Weights of a small segmentation model.
Training: normuon at rate 0.034, 23800 steps, batches of 128, held-out accuracy 98%.
Rows from block 6 of the decoder of a small segmentation model, named by matrix and row number. Each number is 128 + 24 x the weight over its row's rms, rounded and kept within 0 to 255. All counts start at 0. After the name is the row's rms in percent of the matrix's.
After each channel's rows are labels from the 100 images, of 14976, where the channel reaches its highest value: "patch colour" is the nearest of a few named colours to the mean colour under the peak. Only what is clearly more common there than usual is listed. The data: pictures of board games with random positions, seen at a slant. In brackets: how many of the 100, against the usual share in percent.
# conv: 3x3 conv (decoder.decb.1.1.conv.weight, 96x96x3x3, standardized in use, each kernel summed), inputs 0-95

conv.22 088 [125 160 142 144 130 150 149 100 157 139 107 125 119 121 135 128 109  86 165 123 164 115 125 133 122  53 174 161 142 148 141 170 137  96 144 129 159 119  99  99 132 131 133  86 112 100 124 122 163 107 145 147 166 137 117 169 131 159 141 160 130 100  97  83 136 138 167 129 147 139 108 141 164 133  81 133 100 120 111 140 126  99 129 128 112  98 142 134  91 135  94 129 131  77 109 133]
patch colour: blue (88 vs 5.2)

conv.12 125 [147 168 125  93 133 144 131 101 147  76 139  98 137 108 102 133 124 127 103 113   0 134 140 124 119 151 118 130 132 128 118 129 131 101 129 128 142 123 131  98 132 133 144 117 122 132 162 126 137 133 116 141 136 136 136 149 136 133 133 145 138 159 127 122 130 148 117 100 150 135 106 136 147 139 125 121 132 141 159 150 170 118 136 137  92 123 134 132 134 159 137 111 129 116 138 124]
patch colour: pink (49 vs 13.7)

conv.31 086 [198 173 145 136 166 134 139 127 143 123 128 149 127 116 123 129 150 114 154 121 163  85 120 160 164  93 129 140 138 102 112 132 131 124 129 145  89 153 122 116 159 106 150 107 112 138 157 133 114 109 140 141 174 135 129 116 129 139  99 131 132  76 129 137 125 144 127 116 156 120 182 113 150  97 128  94 106 119 142  94  94 137 112 108 146  50 107 107  96 127  76 120 122 156 128 150]
patch colour: blue (61 vs 5.2)

conv.62 103 [144  49 132 112 142 113 183 125  88 146 137 149 131 134 173 123 116  98 102 130 145 107 125 123 153  53 152 123 112  70 144 121 117 130 114  82  97 147 118 144 121 126 128 148 154 118  88 108 126 150 156 123 156 144 118 120 149 141 114 132 135  69 178 150 125  85 137 114 150 119 150 123 134 140 120 125  94 138 149 133 132 133 138 141 161 142 133 134 105 134 124 155 165 149 134 116]
patch colour: green (26 vs 7.5)

conv.61 093 [137 153 131 121 123 127 127 145 130 125 144 131 133  91 110 138 131  98 127 117  48 125 156 111 139 159 164 147 157 121 129 163 148 125 131 160 129 138  89  83 119 166 162 146  89 172 150 151 146 169 113 134 137 163 170 129 124 141  87 107  89 122 131 115 118 166 125 122 121 141 128  99 118 110 137  86  70  87 134 110 128 148  96 106 152  91 159 122 124 116 128 144 110 134 115 152]
patch colour: white (53 vs 8.3); pink (34 vs 13.7)

conv.54 111 [101 115 115 143 134 145 129  95 141 138 137 151 109 157 120 128  89 105 133 162  80 111 146  92 173 177 137 121 120 119 140 112 131  98  92 121  96 104 136 174 123 166 127  98 170 110 113 166 125  78 112 106 134 116 112 107 117 157 124 145 154 118 145 161 138 180 131 142 156 106 143 103 118 147 111 111 120 116 138 110 137 125 179 128 171 138 123 171  73 144 144  96 116 130 114 120]
patch colour: cyan (27 vs 1.1)

conv.36 096 [141 128 124 112 112 117  85 138 152 132 126 124  82 148  95 139 120  89  97 130 137 113 122 127 110  97 125 119 144 146 112 104 174 174 117 139  80 112 155 149 154 103 125 169 117 149 125 116 100 141 132 143 172 142 131 131 130 136 143 126 147 135 105 135 140  49 146 156 100 138 127 136 159 113 136 131  84 173 175  87 122 141 128 139 141 111  68 122 172 113 126 160 157 131 131 124]
patch colour: pink (37 vs 13.7)

conv.4 092 [151 112 116 132 141  97  94 164 113 109  68  75 133 128 117 127 156 132 107 122 140 125 118 102 143 109 100 173 125 143 104 137 130 124 144 157 122  89 146 125 106 152 131 124 119 116 116 119 154 131  86 120 160 172 166 128 132 149 164 191 159 124 170  90 127 134 123 127 131 136 150  98 133 131 134 134 103  89 134 115 163 126 132 140  90 102  79 117 189 148 141 107 155 123 123 126]
patch colour: pink (49 vs 13.7)

conv.37 087 [168  90 125 143 140 124  98 134 116  92 129 118 151  98 121 144 127 123  99  90 106 135 134 134 114 130  82 163 106 109 128 129 153 125 110  66 111 109 130 142 111 126 119 147  88 138 122 176 171 152 122 116 195 150  64 149 154 121 149 132 130 124 134 148 148 137 132 108 158 153 163 120 119  89 146 145 109 159 139 175 133 135 157 115  97 128 101 154 144 101 119 108 158 116 131 105]
patch colour: brown (35 vs 16.3)